Rows from block 6, named by matrix and row number. Rows with one number belong to one attention dimension. Each number is 128 + 32 x the weight over its row's rms, rounded and kept within 0 to 255. All counts start at 0. Numbers have three digits each. After the name is the row's rms in percent of the matrix's.
# v: attention query, key and value (stacked) (model.blocks.6.attn.qkv.weight, 720x256, the v third), inputs 172-255
# proj: attention output (model.blocks.6.attn.proj.weight, 256x240, transposed), outputs 172-255
v.79 110:131168114139083097164121111142070229096152094154060057092175129137075174147122152192100111120155174121110136168122133127139094117175133077190115102119097184070109117112132102089104163076063148098121116166069084118112123090149196115112158121115126128194
proj.79 111:118116149145134084120102154127141181135032150172120143129137165145116168184118164081134144130136124046166105125140074129136122194129040083138114125149056115145057122142166108155176103149147155170128123082146191101136101164133117081136120106255168103105
v.80 116:150096156135162105095123143127116102148066157101154135119069158094191118150136125101185136144147072108116112186180090173162147101115150178167075182135095058137103146142135152145087181151185107128145187155126156185080137117132138099152136112126165131045
proj.80 119:180090112134156152141138177099093075090149133140128177093123174101063114087164146182080074070142100142111145099123180152086098072134111159160112129087150073139162123056119093042083167102089092153122108102086088171146105151144125151132166167115122121155
v.81 130:112124150125159161049157121144180072112134155106159103155111064183196101052093096134122139162075149153165131106119165146125191176136126118119092147156215133168147094141168160187144124124087154153151141139143112140126129086106111062121075166142114134142
proj.81 134:102156107160082147115141136151106166129168129105118088163110090127176173138141083142124140181058165167137127205087095065179101104141170108074125133123172181127141148132100189125113154098149133077181044143148108105099094165066096144114136095103082105153
v.82 117:084134136114130122171119191119114095122099098144159189129120139088110097187173146120118139137138150169156099109119112074074109139143144089075209137137112110129078168127055128133140106128131106129113090080123162105174093151111054197115131098119115120158
proj.82 127:130140147076177105152142129140140103122150102101134105103122049115162093109105146154148131149159085098125106124199175141126138087142144159153150138166152119118128063106104084182127171150085100120038161089100099140112153015180195125167115135060145155144
v.83 132:121070150139108120114133128116176106118121157135139124149077076120183067144078123073178125141102109154144140134193135115132206131111133189102078142156144092174089108172164094136174103136133139184171210137187118150099136149111156110150118150190146143050
proj.83 134:116136116142150163137099137129139130155157103140099161164159127102115100113184120147128102074087143191136119131114142076098110095149164047107152097114126147121210141107102127090074137116104108107155118159073085102096122170085064178120124150112079182190
v.84 130:089087159136161136139103185124159066095106093140144195130113099085148101114137129093130141153106134190196124070108120116067134210087129073063196158125106079169119148151089118110163083127094115111129083107111119079188104148119061151115088153113144139141
proj.84 142:093166140079166119159116085146100141143176054102067094095150081125159101161066149148145136170123134134117114127170154102176137079165177131141161132134194156097178099112077139161136160115146122064124105158125061124089130066119177155197121113029122088177
v.85 150:068168185120152177098130111138131044127137155103162121120160084169101152121128177138087139122118128106128123035123187143129099138083113137112182125128183116095142077095137145136201071166152165119117117073206136114183134132078123099130147123179106111107
proj.85 149:083153167170129153144123060102170146098107100099153086141141087149138136065082082104113189193095174139151116184095083158158143166140213163085173149145142216124126123169135193140110166141159122145166106127123122119159131084105146101098106139061109157072
v.86 119:109124078062110158100120133162150154075142082166123128161179083128137116131175098152126111156097172192151151136121156086060137142145130055083174121104148161146147101118130082121154114098055096149153084143100111096170097096103108170111101154118087141192
proj.86 118:111142158110141119106136087168126144173091089107117078134107118125202134219123130117168123165113152060130089106159119089181175109125138117158158130189139178120121118170097117211168147171180075094117158122144150151104139098135175115192126055132146137145
v.87 116:122119161136111115152134169105152118089169134118100171096161178102074108178158109136067100138128147082109064116100149106160127077128186134160136143140104126116122171130080146078114106111177124148071080092160164103157117135107120161090169107111108127172
proj.87 122:142136136045161083097113121132193106106118122086138120132119109112147137067133102123099087121184135144159102121217165120129120141115112113146128156167131049137179130128084140103118118170128161134059117117138107130131148077149160127144122170099136099107
v.88 119:143088114141122127088137097125162144127163145143140092157133078148181110066097094100150138139083118143157167131155142151126168169120068147108090114139148120170144077144185106122166120122108158140160186153139070144103130131135160068164099173172137145073
proj.88 124:081135109182077177102146116126076166177173123136098146150158158144128135170142126132115120125064189176116145139048101069138140129153159059122132103132127190122157160142115155119123114085140141085211123179112121114111095204066084156112116101137129140166
v.89 132:164130048116109124125113125128097211112181066139084111135188181091079195107133122129114093124149160153142166119103104114122071154107117069109127114069087149104171144143115097115119157104100118087154061177045130093165124139162142152118107157106124137165
proj.89 130:125116130143107131136146105126106174164125094152095144110138169123117137186101156110159136112147120075094144063113108151161142133122091125207121139116099120101083115172137117180179097138151160162114194139181204150143145121171144106156150093162193110118
v.90 131:115149126124161147138114147163122159106135090121130129094189117133060197084206102111113165088126128077129118103112073169086066204098083067145144116110100111105161117067134145098085123106065099063114084100057122120119125122173073088092080121075095129180
proj.90 130:111119148139087115131106092167094175127067125112108099050146177215124115171075146135124194179107137082121124122122088168130183113127139175185120150165112168109069124142139125132162137131142132113172143088165157135102161123147182128140139069077174098113
v.91 098:120103080111102130124144152117141145117158106130142172175179172104116142148155100164082090160115190172123125093078142084102130130125149085112146126119110153124139194125077144084110097109115111136103031103115155083169098147115091192089130125118093118196
proj.91 099:152165129071151096105143097128152146115125100050134110161099117132175134144115116122149102154177170082150109126180187118200121129123122100168108133156138090126160107130083134212150125159106121104032142125151162108115177062161160110186090108105150107183
v.92 139:164175112147130132144138124130063111160117131061147121115113199095097207115169134137119121101193144095131122115089092132140038121098111090127143126075106151096169175123101175163087151160152105057114061142099184136148130141167130144124142089076144094120
proj.92 138:172116110124105151162168136100135131088134157142161136099136142138090142091102133142131146133156085078096154108085122192119129122140119237166078131073141122113068107122185111145141123120091154221095148114175177155192148078168177097098143122121121097049
v.93 139:106104170141127136107146120092121092158107106106161164131130156125200149091041152169121100132137169178171121054105130126139159175094142076137110185113102193136098167191135193184194153171143135099117149140118107152160103103132160134133084127118163126120
proj.93 141:139132102149091124156146167118110160038198110100078141203123116086115178146133099083156102155123140110112146184100149152165053126127111125098118104059190106141103080144146116148133169080058155154091043167072115060154114101113118146171124118108087119140
v.94 146:124080101091096119130122140124171224077192118190118124137159090184135121103122082130114110138064111105113129143159122125140167131113101181184078116156117106131111095124165089071133118076133133194139190128101073125068145155110169116141105148150091173142
proj.94 142:129125118169105105047097097135111150178083129092088143171156174172137095161158095097103096067133194139160154128155140087133169169120090050131119094165094125137159165115085107080135100115161131049153158139108118130046157203123070173140149140148149179188
v.95 138:101082090129088115132133152127137125164126108172175167179123098098178115150117139129144103132152155204173183085169099056077156195107085103092144145117121131159072113164131132101208085157110137146172135118157132121144117188122123174150135150180135114079
proj.95 140:084114124144148147137166138131126123121184064093088148148137108087097120143116125123182084113106121098107154108100176119157130104160170068145144100134143187129138104145143102203150166094066097114092139145044102138115165050136115120155118134101128207215
v.96 098:125136124097112114184117112138096115077197087138134064122050172147133196129092151164108109140121046122114111121133131160136102108134187152140143131143096106138126187157109093101116136146123122134116173220116118094138142086154205137154164034044106132155
proj.96 098:117117157135109102080118152145156076149103184064198180081120144152093147088178124120082115141153151119178129091098102126139147154090138137130126181122086124101136154091115129077110081168190084130110135085103127130138112169153094119137101123123153150104
v.97 100:110119132091138119144111103139155156129067134139101180154182102149125063122128135137177131169054161092091104224143168149127139123156110133091168140136125118081137105078171114115054141124078150139107142113132097101098126111071113086132125197166140128143
proj.97 098:119186142126194116111145136081106159130144133172120063155094146089132156150090111228110166066148113110123155056116123137088092180177121081193117079127132118147117124138085130128151159141169098108173131085155137101089074137146117117166108098089136075144
v.98 092:159083119169115102126138161112141137109176165142115140110112138129142124164146100078129149117128074108147153148175102148088174158116101129115058149120081076171099116114159123075112095078091148167187115153186126119170132219116142046140110162175165124092
proj.98 093:089147153106154161105110126171134133150087033091100118105148140151118151109145128166077175149126185167154089098115147098081146150163139065150124098154145150097140188126119129148096123133138140111118129109107092123111080050112075135104141143032121102164
v.99 093:118094095138100093215141116108080113130153119143130088057074189115142202121082137158098120194165097116136130133143141145104122102115147165148136125136102090119092169129150115077162124184126114148149164147131126137126107089142196132183150055084165137097
proj.99 094:106129151139119133083132123091116054060110158075145149124135071161082147072141086118109086092142159148140081086103089093133131173131151126116141121153111146118161104132121137129092073156179132109111113139116075109157150177169121124099034125116117147138
v.100 096:150147140163132094074139133130142126192064171065113147099183129115125088166168115081163127077102158085112124123121113114114149143141057091135082101123139159102127091121133164157077124141125089102131097032168134166152129159141088099107091175184115120113
proj.100 094:134148126120117152143118113113138205089115094159083104175120145102212133131064139187142143146111112144146095143111134173134076091146131128150128147137151111179124119151157088160167142121050156158158116208113114092133136089111174165121162096095105074127
v.101 085:134166072082117119119134108160105145125163086160168041105098139160159217123138075157109138140085072120112088097079136133170140086113183162151159108139140150112160136207126133181162148184193105119091136183156112131126143067106155152140144031059059128164
proj.101 084:133118149149056139122147130119180100116108197050174201084102176116082143102109187142122076151183134100111189134104130140121139097081151178115103141097118115103084148115142130061144143156143087133077161157100136140165159182191160135115140112171120139132
v.102 084:111103133140130132109152076123193124162074152148106174082207122151069077122123156196145146148108128132086149089149137121114159137142088099181119120141131122099134109089138143127142093152129121111127176075132117183120150096147042137104134227191169126114
proj.102 085:167088145171147139130098148108119174104140126157052076167116098136174090143094096105175150067121126138126129150141099150140087124127134130130127103175124145161145105194172146182123186081119189107178102110174109125093109127080124108099109079127132142149
v.103 095:159140163175120127132118198108132126147109147074107131136153117094136101141163158088097126054197200110164104114112097089090079200100032087092146136094146086152117110088075126107149090094109108056105044076143135106133108205131063145111108136145103104122
proj.103 097:132141061098143151193128086168106157108124115134085122143137069144136126128132120083171183143048089181169105149133094130114153099145174113134119086141161163168119119150204082153122127142049154181142118123111115178131113075081122132126123140127140092108
v.104 101:161168105193118126125132146122073151153129115120086124141166163065126157207174154041115126098194175105138162146100095097145091135127092084127126114089130140114153120159045118118123139133120072089155050097111169158120083152170113128122099087144101111132
proj.104 103:119120119121114146123123090150164074091060149121094113088138085130149121139116179120184115121111115133111089144137161188106076095123158161104162170143170148137151074148187104161157115182066148160132099203128102102205204103096144163092123086131115144092
v.105 095:058198128088188170117121069162132131139068126127106155185137066139085050106153137161158119160127169092080141178126148138157097059171101113135175094136164151085148116131087122136095172134133138104086154102107131131072139065110107174127138154157090119155
proj.105 094:143114155164174085118167144063152152128122140201137116110100109062170132164064150176171148113163118122137155130164169162127085138136137169100131169109121140134113085121071148127129187123072108163169119106145166118162134143111141078162126107148160141133
v.106 101:128140080143176189115111114139119141119080127156120193179205108072157089135174125086128117153162201161134162179100113109146069096150098130087150110062171127114140136114109100118094145111117132157163050087098145104147089169087102165115123174184101119094
proj.106 102:104124095115126105124150100138109140130156106192101082155140102072134133177112161126196125073109100109055141144168179138126091125161152116091172094100174123130142045162112132168132134173086101118149137158146180175161150112122142137164136111130154123120
v.107 097:118164118152147143168149112122100184180036100084078169090164145140117127127124099088194119132080188061086113161103089119165162148159122110139161113133128246070128093134170171167100160160123090132136138090106112136091113081128157115114110111119132157169
proj.107 095:135144102072101083097115142123130067113130189158133066201070128067142151186109157204109070109178079115162121114107198145125039131128093135149114151097127044142133095115109119101151128176167150101145120158176137055153119151144132164122130087126106067113
v.108 092:102146152101118132136139090133128140165077120113124136099186087162067086131139144164145121099087135111080113063122135096140153139156128086166153128146136210097151086153118163181142151159140093109106173085157133174154142038172080154094119142097137133192
proj.108 096:171095144179134119133105148136147160108153166167104113165085155112159115128109152145118134150144062136140161169109135195120069081082135163152111133141094068162124115152155106107150156079127197147138094147131142118105164190118154097110178069212122178100
v.109 082:134118150156161167144110149107137140123076175115110246124149123119125098093112135082139139092202143134148109116111099134082128177133069126106119131100122194123086110074125171152128125077112169137146091081115145088160101198090083153111072165145122138113
proj.109 080:114105091080133093104123134150091159142180062151102082174126140093161093169181110086105177130103134155129135139157141089106117116140114092111124070114143089186116128105130071109084148124133138135162126119134121182096098100117136108152162167153139103101
v.110 092:139150082088156155160127150128125115103160098144122110158104152098150174120120114120114137159150101161137130156103145142121097088139186127105149106123130102133153186115111079116118130136126154134117119191107128079162109099108144150170129091108098121143
proj.110 092:075124147156128090116146085139091055113109184128154120093123136145074144128146159108138113082143166110120141118153124121140146159114157116121156138142133148106118088113121143121109133150169056140160134143115126172116126158127141122148087125133163160102
v.111 115:148131110140138160130122169144084101112217128190160084173057121109160155137130118085063137107189059163168140112129111143127091105092142154115103115124143070171123149177067091111155124097165155142150111198172131114136113202132137137166119073121091114124
proj.111 116:084093133129091117117130127138152104139066058067147216063210113145090136101168144114139148185137197146098167139162122118110184099134157131091156151120121190094114159105150161109088111136078109144066163086057125159188171092120128121113148194119154148092
v.112 101:150038129138108109120149150097167093140085175133150168095174135166134093081114090162119123148133117125124105122165138139108151107131099176147087120131141074139098154058214157132164095162159141181158165091159109179131146142127100119144133169211178106035
proj.112 100:147135119159089150095163152115058142085177104104125081200153091144183142124120068103139132097098144146100123100149121074166185153144110088131111079134138144137128124154118162138083108107138148077119146134132076155087103112102117129104117155122105148163
v.113 098:154090072167129165142128155122126133155090148122109181130213135101167100131126112024175122137153205152143150151093097086114122144123080116096136129090164176117129121114155132148114135119131140159157047103078134113141077177107082126135064176189143121075
proj.113 102:094168112090087069117158107164084117087162088174098078170126090102098150170146140135151111074102101112053103171169186140156080132165129114124175073139190084106156040154135110147150144158117139118113137179172111119115132118127129156119159119145140100113
v.114 101:081222153093166145141114102147121142157116093091113108170130087136128075126124128126158144110127171106095119154076136107141084113171126075118171125137167217076155112148054148173097177118110148068091106109108135103105101105134096172097099113084081136199
proj.114 102:112114145165155067145153135106140111159131192199141135146058111101122104167135154150142145126152063114129178149151138196117095087131123183134124142109129073175112098113155097089140141118080113166137110150120153112128123151141157076165171104180149123063
v.115 102:169116102164126140091121136101132141094196130147129147165093183101148171180133151070133138150148118170159164176150139172093115117104121110093088144106100090144141152144127076066063112074121157166191101190099123098148095208115150090150148140185157127112
proj.115 107:088139159094137150095112099173144108155107063081119099078154167133123136115144131131118122103129153141115094096154117099138134146163180110127165141109177138097136147137098170159132109174181088098130131133127155152137086084154103158161128157045111105126
v.116 098:132096123071128125084116116109175126115126119097169152138139107150158092044093099080149104082084132182150114110098162117136164127109173128104142166123175201120164102136200175249126144154135161219116139118107128129148104082108106107115048171141140156108
proj.116 093:115181161173095103149148121122072122158203160172155098204078164119100125178160097147137127108134107073049143159141140116147158107115099124151109067129132070115094103113105077080103127080154145106157151177145162126081127158117153093129213144166111158147
v.117 092:133156102067134095095128143145135147120139127141159076149063147123136165143137095141139115136083055122116099147116146173144168050137163177128089144118098106115140120158153098132072164151110097170101164187181100092176142094100202095129142102087109143156
proj.117 091:131176170159100181118144142137156125176087150080193164091141185145107175087094154176080129172187177128150174084099144136134091183119119118160136149144074116078127171092068144089142106146153070114112151103079154091123130151177134138147148113081090108140
v.118 106:089163155124156157144109104134097105081198136166130115159087079141154088129104148094120164197190122142129179190170123150120031075154113128120124115133127120165110155141065117073154125068139197114159120183124130096066107189109147148158152108154122115130
proj.118 104:076067143163174087116137158126161117176117051171150202071180088116092104154164146147133151136153144130147156095163153115114160156179148134074133128129151156092116136106101172117102128130071084148082127065110133149186097077145081072149114167127170148107
v.119 094:101141152107148123130135115147127114121179153149157093141044122118138127154099142178117105145136044142135129129171165179125171081111185151146069129151084064150124134155167102118102135117113140179138198168201132136153177123128200082131146128108154123132
proj.119 094:115119174130165153086097118135173141160100069088143187113145160129128176102129106147068148221133196127185139100103094120126161170128139110104119186118092165112131207090055163096119131124177095081135119072069148103118141141136093143129111160112104127152
v.120 101:123102116101131104093127107125150104158075152128127160090192109190134079067159100152148157140094173122080108105111114112119117123157070141143150105125189168109123126076142169146143135152171160100097144080120119140105121096116048169127130183169109127119
proj.120 102:140143129190096125171188167088088163131175145187140095196130097097162107181077114134156108044150093110098151138163145123162111124149120147168109058134125122148085083160150101160150163101068154157157135156163122133113095128133154073114139118145131149155
v.121 104:119099118108131156098117145133208129121071130124131165158182082137090062060141108146127118112049159152121096123084154123132161139109128134084140129102143132128158108090179142147086115145113138137107136088139102123155127099088055132088106228154106129118
proj.121 101:159178087112136109148140098124063203136167158183086079172117169157169129179125097131130169102118103097075164144142106106150153102146114104197103084134129105148124120139110112136143158097135137127163116101142144159038130164092146138149166106145140087175
v.122 085:153105122129054083125128127123129105135185084158165037083119139163100200148114129190086136136113075154130115042140138116130144112125164151174135103151116075125169187152147131120179079171179105101138142153149138173157179100184116167151165068109120120121
proj.122 082:166089128161100188150132126145135082092131168059121193109149094190131140049130102059131092129123141156109129168125075131146192112078132172101088159148120163124093161146182145128146120126135155136079121177110099176117148146118152133077098127137116202131
v.123 105:115155118102197176116111149122115115123145177150142148191084117103176096126157120079150128151182123165137151200132142142078082084134086098064114119093148105151110124088110100115077128084117157147162071131141128070164073211073114114157117148170111106106
proj.123 114:059138138111173112099162103115108134153103063143137119095150125075117148138126158168154188171121149117119153116187165093137131155177184092133182139123150167118140130136059118149084151153098063142156138114073149162130103085161144085198140156064162106111
v.124 103:153126055120103131174116116119118119093124096126122086109142156114161170105119141111112111138143157147141094137086132095149099131135160132088188111104142151133134154131124124103133125165131105096119108156119106101159094064129137186130132090035082119130
proj.124 103:099110106143094082151175131119088079103146193138146143126124103120067147156174128094143124055121095103109107125124131136148105128103142160167131102138113104105120055132177096138148097174150109155118118159134140152138165202135130123138091090181138150132
v.125 115:143091108187090097101121151114131127117087149139109101113152147092131137165176155171093136152152159120166151171149123119101092111122057188126124098072123000126134162108115093019093086130121094109159079102177123131117120176124130119147195170169128082066
proj.125 117:139146098114139195161165095139127142100073094109090128099192071146182139093063105093155118096072148161127087101102061103132163167163154090141133119156150210146137104158163140217168118172066108111125143142107103134171133115100114152139041111065128124171
v.126 096:154112078166092149165129132121089121104127098161106130085180174119170203112130126097076138118147161128144116125110096089172094160126108144133174108112156159153122143129076125110160124158141110084120068142064120126106088099135117171136137071084093127121
proj.126 094:113101093119078103142152142134103058091124196120145115145147092113096082152134165101175081058134123136096122139122138147124118143125138165125128106147144120118140037156220110153137120169121145144115138148161115153177153170122121158091102108180157142132
v.127 088:149074140129117144063115093136180141105077145120132206147190112131129077105142111128148121123115166136103109137176124133155160159136117126121126120132149109156153107058216132166111103128122113190133139106092129164103153104119103089118124199224166161090
proj.127 087:144162120112137155129118132130104158151147099186123056187127136095181132167113093148164111072094116144131091119095147105145134140143119076127101107123178149109122109181114171160132173125146175064191139093230145137109104115116112149133128130093174132163
v.128 092:170086103081100084135140185105164081135194149077177064082096153144149159065102109109102117069111064168157081012091129106115164173072152101102110142123112125150124129124184166177179092169146125100103134122159114138180127120128079122112084103071114113121
proj.128 095:127179154164074134183131108153058149112150151078125159144110171193080128106148105104114153169087134130125092175143121104173171106102090135165122115129111111151130143127167074090099119095110164165110096163111092129069144153096157122104165131134124153153
v.129 101:120153113045132131160123123131135129137141091132143133099137122195107134053103099144138145121058081136082076082080142124169149123153174136157172126160168222089119135144157174209139171168149146145082180126131109143148113039115110146130094105067107154169
proj.129 104:135119168200103052092132152095094088133135218133165116153062159124107107139137122179099095099196117090104165143158149155119115110114080162171091102139085054136096107105145094055117122105172144134127127140141117117052143196146169091122173106203144165120
v.130 093:150103052143144146121102177133108139129089164121137146156121149047166130115136113052157106120149176166157137166067118126127119116102127143064125129045136140135137102135130133133065163142104111165135055119107132076187067155078145125124085131107114108108
proj.130 102:073213113095101095131156088167082129111119086147136100128133152108085164160135172139126149137133153105086112125158191096155100153149139102155201102124130086130157107128110076132139116178137068113150156166097164107133188140149133156176138118121110112130
v.131 097:150091117153125135159144145102132129124170136139141114091093168089116169152079145165111097180177096132139154130157133166105180117114158147143073111126071082124082165133202096107135114144115123194164159131158135137175144130137207114162147139134189122076
proj.131 094:114116138091127119047072097136125141080119098084116130128137123156147176088136086078079104153093180158156088097131139059138134183101124096115156169117144131139175167129091160117085119129200114078082109126098097097123115156142107170138091151137108115134
v.132 105:173092144192100134071120158120155132127099154152096161153207127126112118163176113131118151130094176112141144134141104137125138183125070124120109125123119071168139135091139102075101076095124127101154098103098140158064145207130062094116135187228147134091
proj.132 107:156120083087144159154131113169097161115103074141077100122180093142185107122072114109147137059101132169108102139141103124143141118159134085129118122137164195120128123164160189209161155137104156104131132115196114152157090065075115194099119122051162074137
v.133 081:101144173114114082075153075125140115157109136112122121066189106153082090166121140178175143135098154087083130128170101123127159102169112129182083147166118140099132133163141142104122119124131117078110180097150143187080183136193095079128147169184195134143
proj.133 083:172105143195131199160091181141185146140127082150106122159143119128177125088096113151112121106158108160183121118117116189099068136133100110136128140139155156121107176129149178149159145112095184101152124136156121061133097094139134114112117094085107140136
v.134 090:110127163127174169065120066111131142105083158139108192161210073155137048114132135131143136159100215121112129185145118127158118130157118132125128124153153134138137121110112147113096140117157163109129179077086112175038120152137087131131124200217135150128
proj.134 093:160100091124129115100128120101127155177139095226098101145165122089192095179099114170178148082150098115061138097149131133120119103168089133134100133095151145103134112153101167176168147117075143133151095102207151102152106105101116127139137127115140120117
v.135 084:104166121091139120162143102160081169161161074148140132118102126180127182121140083178129141129063037050085098123121120155131146091150117155185168133177110139107108105127096142182165140137125133155082142163138115126140179098114183113138108067071127168155
proj.135 084:148097135139150132085098135069170067114100209084190165103087146108103103075139138178080093184228126157193177115125128142091124139126121152112108144133099129116107199132124152044115140139217124087131197084121114134091113138169127135131120163138155134109
v.136 108:178078107164088098111139091113128119121107133155124136094237141130132143172152104121130131173118190089103139176133091096182115108160096144161096124133144133117133144119143161087117127155170096117168132101119131201044109115158099131133141154224129117087
proj.136 117:157116121149091138102162158127130114118121115129101104148185097141182123151069125121176070014109126136072099107119152139139092161134092140109105122123205132100143081167170151184178124133065156095097113182161106081188121103087142164082099085118108128126
v.137 110:137117107079166170159113194123147152129160111133175151139072159138132152044116090121097121104138073171142082079092123141104126151104166149104147119122128173145095137097175137204182123163147158157130123133139122081224133103078126177125112096050087142137
proj.137 111:109134107102102076091133119098064147122153177095132131135091162131121124143181133094129135180145135115127149159172180085158187107092117103152115105109106074161113135100099085074072149121190109139105139124097122184059125158122179128174160168162140122108
v.138 107:126105111161083080150120088119114114113081147157094086107158120129117109188124151164130130199145187084127155223164144124107094071158072177111117125117106047089127147138113084033079124123097096142164113147184101134088121154146161109145175159176156109109
proj.138 104:125149144162164169115143157123157135125103086131118134140163075119152160119082107141132120064120136149142104084076108164113101215149156109136146104182137191117120131144115156197175103165102107099102150120104128100184134090130088112126055099074103092173
v.139 103:085167145113146137151120145121119124118206122127160103158024135122127175094115129127101111097183070164147136096125132143086077117123168104106159126130117141137113134136086129154187135117132145138142104169157164057185121116106154178143140065045112119156
proj.139 111:091107154129157120145117119105128108139133152102176167082087117123071127105199144084127145215126125123174118146154165110123184114100152147107151139135112103158145145090112089097067119125157105147115124117071149179132138147172130078172131184146134174110
v.140 081:116159122146160130175098190131112146155097112103131146131082161110137129089160143114118102096128148131152111116068141119089094157115094125065198122095135134128113102081069124118110146125091105108080048097124123055205082135092140157099120114035081112146
proj.140 085:116148066068121107145132075125092131117126182126150119148087130111106110139132132102137154158112114103157134144119117120124132127123171125144139106100069079187139104111127040110106102160116104178145144149098132163079136155149139126152128129135120102116
v.141 107:133096119176088164113123095123119134126077127133113158132230103142158106146146138070113153149112242125130132155137086097163085160129070139103169132124177127136143111113095127114127104131159134109135076087086134152075107172120066146111127155192110121110
proj.141 109:121110078117127105143151130133120140112145104181096089157145084093110104145120124142188112012119072139059130144130123132138118105160144152113126088106195129097114062169179140163167134135060169135119126131180128148174129107096112147113122146130151129143
v.142 102:064178174106169152136126040152103160120118109127089178151118076155127072143108153094166142126122146126099153175157095123149128116163150064154158157173131208130110083159083149153120155080112143134112171126093156130085133104126151114117090134128166154191
proj.142 106:132094164135187107123077163116181095193138102204140113105073181041090101165160151185121140163167090107172126109130176179070054120137126156107136132120121111111149123137119120096116164103146152135196106077165155099134143093161111087144176126144128154102
v.143 084:121157165134119092109163099143106117123193106152135061096088146127103158190102137171122143154123082090077152127183140177144134088140176137195086103170091107120147152173115125094144124138170110121148212165174130173073163085176178111144186071150153119154
proj.143 084:156099155159112164094120138118192114150105137092140179075158135133181132080103148148102086163142141153157114110118093128127139139109110144090112225107127163123128192093119184104117109133136137115091098117099119087194119138122109144104081116080121137088
v.144 094:157125147106139146166112099131134158108099133133132153138072152091194138137174162165119116157122113132114094131067175102187105164138171124123146081177140100153182138089171085183147076131141155161094094165163077104164128048112099111135097052142093123119
proj.144 089:136147107151125134109138106134126120131156099169065098117129140108054097125091144092161137091120135110133187125113062153103178120089108129144117138107151114088108070219129139130170142141131129131187128131109171134120115187139122178116144160125163134135
v.145 093:154098055089107118129110170146122139157085090146140153155103145042154116144144071136159096171140154168172091181084072079115138112136126164120109106070126095170094151137150067126101178131162113175156101129149176106144132192082166154126181185112116114110
proj.145 100:144119081113155157047133094161100111113125125136134093141189110096122217126183150117147118103132146098087122127169150122123101115143147115093186088097158127126173071151140095100119103139142144041119124169044121185111160095144106169174142146149152179097
v.146 087:097094154117121117153110116130122109127073156091114168165191136116095056142167122121117119090179163147146083130110136109107122112083137184154126167136148148121134120123128165154051130099130140212056130112113134107097098167083141138084036086182127159102
proj.146 091:123093100099124137110098134169107127121188134212104168152103166143135181104143143124161163172088115116082207140154072117157116134103141090178106075124079084131133166146118070100131103136149127101214131130076176198108160118164090153195163205092173155132
v.147 098:159141108125125148129116096133113176072147144111120143143073107141151213093126123137131127128043092098095139078101139106189126155109163114146131115124103108142187095208142071101158128132118136064104108158117092114112158111126160117096132103135074121174
proj.147 096:172158124109156116131147159159202093167144093148117074101112150097113070145084130124134123086161104130191089166128092104044140124148089142137090142130140131088094143095121173165144074143110149174151095120169146108112105153167147125116124151098136099123
v.148 081:093164118131138108136134033140104124089154143110156064092074063154186196109131139137153113166053117093123163079111121157162097147150167060123166082145135169104190079141140142121172088140106116090122124165158140122161166077150118157137140091130134132173
proj.148 080:160133139151132134139193180097176114205095150117097116110118154094103077204124136121127086089183097165156074168110128123085122131169092110122128165132181105109130143143130129132108173132105128146130103201188084090117091204116161115085133106101102057132
v.149 089:111148127147128138126137118114121208077084117101143171056139064154075164138114119148094147173016114107108096131083136104119105135128125181151166122154064121105102132164093113084080109076138146142070134098095140054106153172167142128083140122147137149170
proj.149 084:147080158092167064130035108169128109165137143121079060122125144132156051079122135141130177131146088138161123087205101123120128081125115127168075136149099126133162122096143121136114093116136124106162110114117091171079108087139157133142078189107126107090
v.150 091:105154103151125158114130101137143098134131131127174089078179124178103125114097138140131139133149145129120165070156097147070161135106098071134164074142119192088094137096105166085140088136145113108163151106068173147149119126205112168164138137130177130127
proj.150 092:120095183117077097113113151122062117110123154105129153171126097114167136127154091126100091166118140161127061156117185146151134146126130093147111155172123077166154122133168096085065161104128126091100099162140051147121105168095176114140118115146076109107
v.151 090:129102098167151124111140176115128100185126123143159074192134120094188137078116103080184099134152155127170196154162067152141138151150108145086085121086126122104117097158180131150196142171122141109234116116172147157175126137111134106158148183106140119072
proj.151 090:099181177176146123157181134084171143117133115142189138148137116155095189177138100129083105091149112122089076103078173139142092157129143125042202142155165166125137141083073190111124114154119145143034149093166141081143115108103119090082166074159109133162
v.152 089:151113110156134123114119131117127129154197128172122056142080202099170171111125169086133109103161063115157175152118117127156128129135158091115070134095139153195136101144143111139187142168126123061216109176125136162165102121116134128169106119112132121096
proj.152 085:128198130140114161186188157072159092149096128094180133156086082121082097152105106108146066084118176100106103132081134137120126155130137136112205149150175143044127093118134138158144128164114116169084137131211165092185151161105139116054171085121129125139
v.153 078:125084112134114124124123102136107096112164121146135131211096149103220148141114093109166129172098122133154131125132121140124123177148157132086137150102147120182149143179167097138210141176136103123131125128207122127163140114074161142151149114106065110114
proj.153 072:164170092154132146121168138126158137132120154130141136105123167099096166157166184135140053088135138120108179165095121087145120107136102141126144145065174128084157097069071185124163120130052162140108081112095160130158118116129077133125144158135153162194
v.154 077:190133128158124107093130149134124172115100161104121152092087188089129172136147112153105126098056092120086143122077163084168139140122104118145088096128070051155133114130175085146105125128133097082135103121113117075123173064108139068104147163173135130106
proj.154 076:139194197130146147168105119118165112133157074154109060106150076114129066098048161137128161173148154096199087140150105136099169150128184185119119167146127168113137150137119183145149087134118157151089082144176142086142117122139139114047103067088146113156
v.155 088:124119124068157125162115137124176116127119107095123121192085180104151091101097122092167134165132113147122087108071140163106140100156164169110114179109174139149161124186124086152147214130126153175098176177114105097096082120092138130127144110108049112098
proj.155 086:168150064146140131148158134144082159115130122157100201134170115104122184192152107129091104080086145106134166133122084071140121174164073087155129097108118123113134131079074162157147109170081106169165097127110169159171110118152094108160100148102167125179